Weights of a small contrastive image-text model.
Model: encoder arch efficientnet, encoder activation hardswish, encoder widths [40, 64, 120, 208], text encoder activation gelu.
Rows from block 4 of the image encoder of a small contrastive image-text model, named by matrix and row number. Rows with one number belong to one channel. Each number is 128 + 32 x the weight over its row's rms, rounded and kept within 0 to 255. All counts start at 0. Numbers have three digits each.
After each channel's rows are labels from the 100 images, of 14976, where the channel reaches its highest value: "top examples" is what is common among them. Only what is clearly more common there than usual is listed. The data: made-up waving flags.
# convs0: expand pointwise conv (encoder.blocks.4.convs.0.weight, 256x64x1x1), inputs 0-63
# convs1: depthwise 3x3 conv, stride 2 (encoder.blocks.4.convs.1.weight, 256x1x3x3, trained with AdamW), a 3x3 kernel
# convs2: project pointwise conv (encoder.blocks.4.convs.2.weight, 120x256x1x1, transposed), outputs 0-59

convs0.86:165112179087084158148171172168101191122209133099083153153105142170150138094122136110218128139108122112100115127070136151091095164155103169102133158132084118114102102140141175095098127110139143
convs1.86:181161180153130126148089131
convs2.86:095153129143139176124113029135151144139135171095111095105186163121122131141119106149125107144162081143111204200095081105046183099139133202104084123150116086106137121146107083122135
top examples: yellow

convs0.111:115150103088116137092166161129113069119148114119052115160127177144131094157136123095119091124079108136194084097144104172143182092185104126094150165134113087176116135163161185117118057128150118
convs1.111:155136085142157127148176181
convs2.111:072068097162161105184139093127164078117144135192162086168163110139118046125110151164135148135154131182156092136107161158084101126180105121122120108175131184156127120147144115194091
top examples: yellow; circle

convs0.162:201077122074106142138102112168156149111139142161125115044127158127147217117106139130085162138086214136121117177115100117156136153118093139138116166127147103061106138125123087145131090144155134
convs1.162:124153191098141122164160163
convs2.162:117106140134146089161085209160148091129132169097078130104114119107109194158091170149145090155136139151164122133170138073130139144059154114103118159147105143107080125148176110127139
top examples: red; three vertical bands

convs0.185:140134105135115110122137133113157170143239096139167113130157111157108128131113100167122088129152131174129128127106113120132086103096146171128078073103188219124135136084121074101087114165184125
convs1.185:123146157079084081151099137
convs2.185:181115134109130094136155166140191100103110102180107109091157132095170140179133090118150111092153100097139124068110113145086140168162141142111107133129176115102163151136131137104122
top examples: brown; three horizontal bands

convs0.241:128111114158113146209161140123152167090138132185102092118144133173128120175093155158196162138123110074127109088091089110135092113116089128160100101041173113200143132111172131139111128146163129
convs1.241:127113110109088098076078103
convs2.241:165126091102193145098175137079114105109113130146154117111161154215131160124154180174165189118103121162122150133150106184087104109106185176113159134141127065136136127159140120104124
top examples: orange

convs0.206:112114127095142115132167140140090147194111152119131107148053174117154143112084112038100077148053106092176160121126155080171121106164172105091120127120102137095102114156092127091161164138137108
convs1.206:206138133145166130161121117
convs2.206:129111088130183157127165054141102125104105153156126113122102150131167128109156154131150151125116122168215111097127173145081089145088142124130094139101105114074192082194108103131069
top examples: orange; circle

convs0.232:124103137137179048137169124100175086065121130111123113122157153093142068112159120171174109137122111115106169045081134141081125124179136131144153134167208115124112170176148093134137119139129137
convs1.232:139141158153183156159180128
convs2.232:120198109146154144085077097139184137144139085126096161099144089143080106149099122094172114094121115108126080138069115121041133152160161117116117090110114104086086137113175118121103
top examples: purple; brown; grey

convs0.95:120094151153110119173102075094138169155141121145136126043075120154182110147104162163177106146131174096145134074120080114119061113180170128152147141112072119123172078147071122150132109136129156
convs1.95:156203143127178130126122134
convs2.95:172124114121112122150148200097176111100139119190105100119119098120144135134182124166151128087125139161188158177140108166131165116058153067137143157113120159130153109133133138137112
top examples: yellow; red

convs0.118:133123152117128110126143180124146159140122119133114128163137024094114105079120139124131109111175124135184109167113075103162058122126168098135101114111032177141150123138087136053127149093147129
convs1.118:148131174058139099115118153
convs2.118:131152146193115148126162162082149123157139180118100157161115111098168070096164131109133153125137129099123172112079106103159137140172163136082156122127160131111134091109098165097099
top examples: teal

convs0.248:139109098141124068182112172164154140170116157144142126144114117132139121150153113123108180061153161062116135207114099113132107145178124123145134061089119133161134141107088148043168175144165120
convs1.248:142133074108149184133138173
convs2.248:088116127089184169131180087112200160113150141181151143139101124071151117073155090105152088074122148194120079121143083148125118123189113111104123088064131104178151151113149164131141
top examples: teal

convs0.30:174145087108170158126150150138102009111126148188195132103116125129146166135104118144147118112131154157121163137149143190161129165115093100132102166125139134101097146118192118186122147099065111
convs1.30:070088117105137097171141152
convs2.30:071128109132159098138114160082108074040124143139151179151168131118142046138187148148131128134080164125172129145197114171152152115109116177138125130197112067099176126131161191162108
top examples: teal

convs0.165:162145135117075103187132136163072089110120112124101163118112066150089097120108167103144152080130144146099114056097111181175170107152136116128157091061111186156158156178083104114108118115119151
convs1.165:162124093195135119174120135
convs2.165:127138051132137135153100128143089181146088176154151102144124136158136094205128120150164124175075111150153111104063099176083174135098117151144095136131118090144129155139123070151119
top examples: purple

convs0.182:124118125169128169170124136133126131030089110118121150113086184166158160144143125122067123084166138150093101119093142151107111086118153167155124113084138163176134155101103098035153090165157121
convs1.182:175141137179175123132172132
convs2.182:118136136048102151089084165135149145151122131167138161085161099109140102120118085180129193113167075148157147051169090123140064135102167194140119116136086126159139087123157099111036
top examples: teal; green; many stripes

convs0.191:105121121160155160184128148149096127099124142109158069158091223210140115141095103124139079143102097129133085060090148114068083134164140139135144179109109130132142111170135149164124125119080156
convs1.191:155106112118065074129099131
convs2.191:114072145177158115134103119127125082125143129161145131113144089145124141137065137094104101083155168121138181153201164159161122115117155144135116157108130188146160147121151082120111
top examples: red

convs0.53:146140143146059113136174082104101135056150186104116074141107157128129171195116097163093142142172142139125123112119083129112129118086175123135181114046171139193126106109125102132096134149131089
convs1.53:113091118127047149107119120
convs2.53:131068150107173133171149087103060128093147158084144123194125151098170148126091134092072116103162096108138158181154094129124185098075154147122176134198168087080134130128136106180147
top examples: brown

convs0.99:143115143177130148091109166105090149116085176147169164142147077192094114148076158135140159080162160123184127123075137138156132117086119114111037161132127091098100121144152111077166133177111159
convs1.99:106107116115079090083101166
convs2.99:164146108106056148084119147139084141116145141098131120106105101098099096101131140142172169136074129095137143153094072123173123185126137134098113098096105066130176157148132195113134
top examples: blue

convs0.56:094127091207172152110179158199120103155172131123164138108106170129120089168142104167133164122132155126181091124145105140092111168133159164134184148135164081115113067076144155175133149160113100
convs1.56:174152123157170094120126076
convs2.56:131119130139149071171143157119084069142110128161148109086084104130098136099093153159116112106088174132109169100134133129111125075163151156155041144129133070106123197103149114077199
top examples: brown

convs0.154:123136087095125135154085110136149138147171138143097151087146110122168102111098189157100121144138143125181096128103126069082116149080127100132061116111128077119139123007105130125119070181140141
convs1.154:131149089158188157147162148
convs2.154:153089123167115137176169138111122110137166108115124136111150133082116066154110091144046093147129088133128160131164143076164119101062112172188120153074169151130139109124091105106154
top examples: red; blue; three vertical bands

convs0.15:099082165106154116154164170125111183137112064119120169133179158117121123137166160178166079140114100105150142082150123118138122102083111149135134167114126171086146139208128194071146101165079102
convs1.15:165134106122142116102081064
convs2.15:123114199117192104118137087106137144110128124100133168143143083097125108102120100155168131171174120171139138134156065170095144124156112127157111106183146125129096147164138143135114
top examples: orange

convs0.73:089093153157153147156127125110075104061155139100112110119104101137090153065074131099086153123127133119148138071142127050142171138108105133106059117139183105151058123130147109157126158197150122
convs1.73:151170109170190138153136141
convs2.73:139149141160086109085143105149207114124188142130068081090097164120157090114168099195083078162166145113163155087159156139144109134147143157092180130128155172130117044080147103131103
top examples: blue; rhombus

convs0.26:151096149104092167097143135115101106144178088198108088068161156072097126096111132129115169090141149153108151072076095092125090136118141090109139154132163095188096110160106157074117167083101110
convs1.26:106170156136203134139147133
convs2.26:092141141118124166117071105099125109121166153176130094037099087118183107141124191082123106140112141127129145121156120098084124129142151131150082164200185155105103066119180116130152
top examples: red; rhombus

convs0.22:078138188137157137162179125125092144161101165135089193093069119090104154126125083127151147121106169149135149143134139112097097123113155213162135101127116204125123109126088082142102187125185126
convs1.22:105163128079152144134077168
convs2.22:175134180142141120150129116149099135162162108165145140172099136195156165146152134151095121139131101182088142146110058188156101082096108078116139169173136145112094137115180139165146
top examples: yellow

convs0.224:102086181153133055098095104156136130149140078142192141159107114133186095143135103161143167098157116163104096162163124128136144128131118084139073121105125155064165161090096126171109174126174064
convs1.224:141145133143200129149169162
convs2.224:103117114122126126112116156169074139146153136163098096151087150122108128059131171135146142115132128153135154147186095107168115120101124070176198097118133159162148142182143073062162
top examples: teal; three vertical bands; layout: diagonal split

convs0.208:118102111084092159117175119119128103137114167177067108156179137103118190097107141125132134110128130132107117114094115162104099138187141153060165157138160069173123144127095113132186183095050094
convs1.208:100088173109082170117121107
convs2.208:141087118073143157156150113131141139114157105159152063167134106146065094114180139092132120098119138084154136163134149124123175113189146135125167182169194150206096119091112178151100
top examples: red

convs0.164:149109137164105147135089126131147143059146122184116153112140128155151072076132162062106128124117096139121150148171129088102174165122090122068116137116101122125087165109162169074146027089130113
convs1.164:153067127067107132108146137
convs2.164:147163090127108120111137122062116072152114125099153108113090181145144112130075134112136132031133129128108143145050144155114110164121176115195116160171094095090150140195148121098173
top examples: purple; black; saltire

convs0.16:165131125124156087144147144159110178077145118165081108158163138116083123161175158182123154112107138096173153105105158132181082147108075106085066137163127088142160126078078198109108086130134113
convs1.16:115188175141164132115132166
convs2.16:125160077158100113158088122088166176148121138115115093140142112121111178096115099134122140135192132131072121164174136160119141104176113163112156116098187107134147160163139200183125
top examples: blue; orange

convs0.190:138075105113212081110200156155070135137128129177126114118177152159143168151081128194144124121148117144139121172076124079093130174141125076096176078126132142118159138119111105145108175111118152
convs1.190:109082084104104078146113103
convs2.190:138125119056165081134204110136107108123105091166105162048127060106088153144122202107092147178127180125097125145100096068181136143118095140108137136168157114078155097174147163130138
top examples: yellow

convs0.32:126103155124086109131107197174153158104133111133156088110084166154158058108181126171154121151130146130163187150086097123094156103149082173143194125137118079118091073146141145106082115108122079
convs1.32:146172076173171131127122147
convs2.32:127116125093144172158082147155122104104076136166168134173159139124123126125132120067172117158134081126087166096148018112101177143103114105094091103144125133133192094158155102171159
top examples: yellow

convs0.200:152139115168129130138164133168105103123105086072065146146111119156134100185083143149166107152107111037142154086081163097131140157171140091149153197158136134124151131155132043168139139103131140
convs1.200:115136169101078080134119087
convs2.200:121115110175144126130114139083102120124101101125133103114105112141174146148047118202120094127118092157132152112082154144149118034145142134098092180094126129125135204072126176138132
top examples: brown; orange

convs0.24:119092154137102129161091124168114141066160098199078114128188154160087132140087136091141121121143142155098152180106158106120144163173135074165063146135119103103115151134171187079130151076161139
convs1.24:107140075134062157108133138
convs2.24:132058151103097093116136118137154088078140174133139110169115157134137074150125100088093159155125140151185165134094122159074081083109153131112138124116165115114147131143157138158096
top examples: red

convs0.8:080094139140167113138138178100122091117113091164072204109209157094164142114063093127122151114138146086111077168152113112139114119147198164158147143141119177127153161103170112139126111079108125
convs1.8:117132157100140199131174141
convs2.8:125141156133105153093119122143129095117068080126140157116159161152095154191114090103031083142140118083139155144092150123168092088115157146123064105171110097180124144124146102154122
top examples: red

convs0.119:115153112144076139135130113128082143100158112124089136114107117085127106150164098073175077153129146153170160155083139091101093051156120105182112162159079142127041119164092137141165135104090173
convs1.119:153128114089119180105143186
convs2.119:123124098111152068215098149196131125085130141112169151217123180157128093116140123166141176139127141146125132094077127114093111192126168145121148105159126148094117134139126123065189
top examples: yellow

convs0.146:124102103112139154144131121119166178143169124108132130094120130094166157169161132140092208109102129148198130141115152063116153073144107095153054095111176071154109101116120151204131101156117160
convs1.146:105155158147176175159161137
convs2.146:107114124144115108134106134080163107172075129152094120068134114105064129161137121092124098105121094102159194124114157139187131108123144144091161173062134146114144058095091062091155
top examples: blue; green; three vertical bands

convs0.133:114160119114083112133158124178095120111112102110131094146160159156084122102105129129158030077112135139154193150153194162121180079129113133144074169088153159075150106153130095121183155114142123
convs1.133:071082119094102117111107095
convs2.133:149103175154119076140159160090137123120100113139137111157076178141105136105084154088116115089140104096143146192104117148110089090120177115111082147048143130190145081104161180139147
top examples: blue; two vertical bands; layout: three vertical bands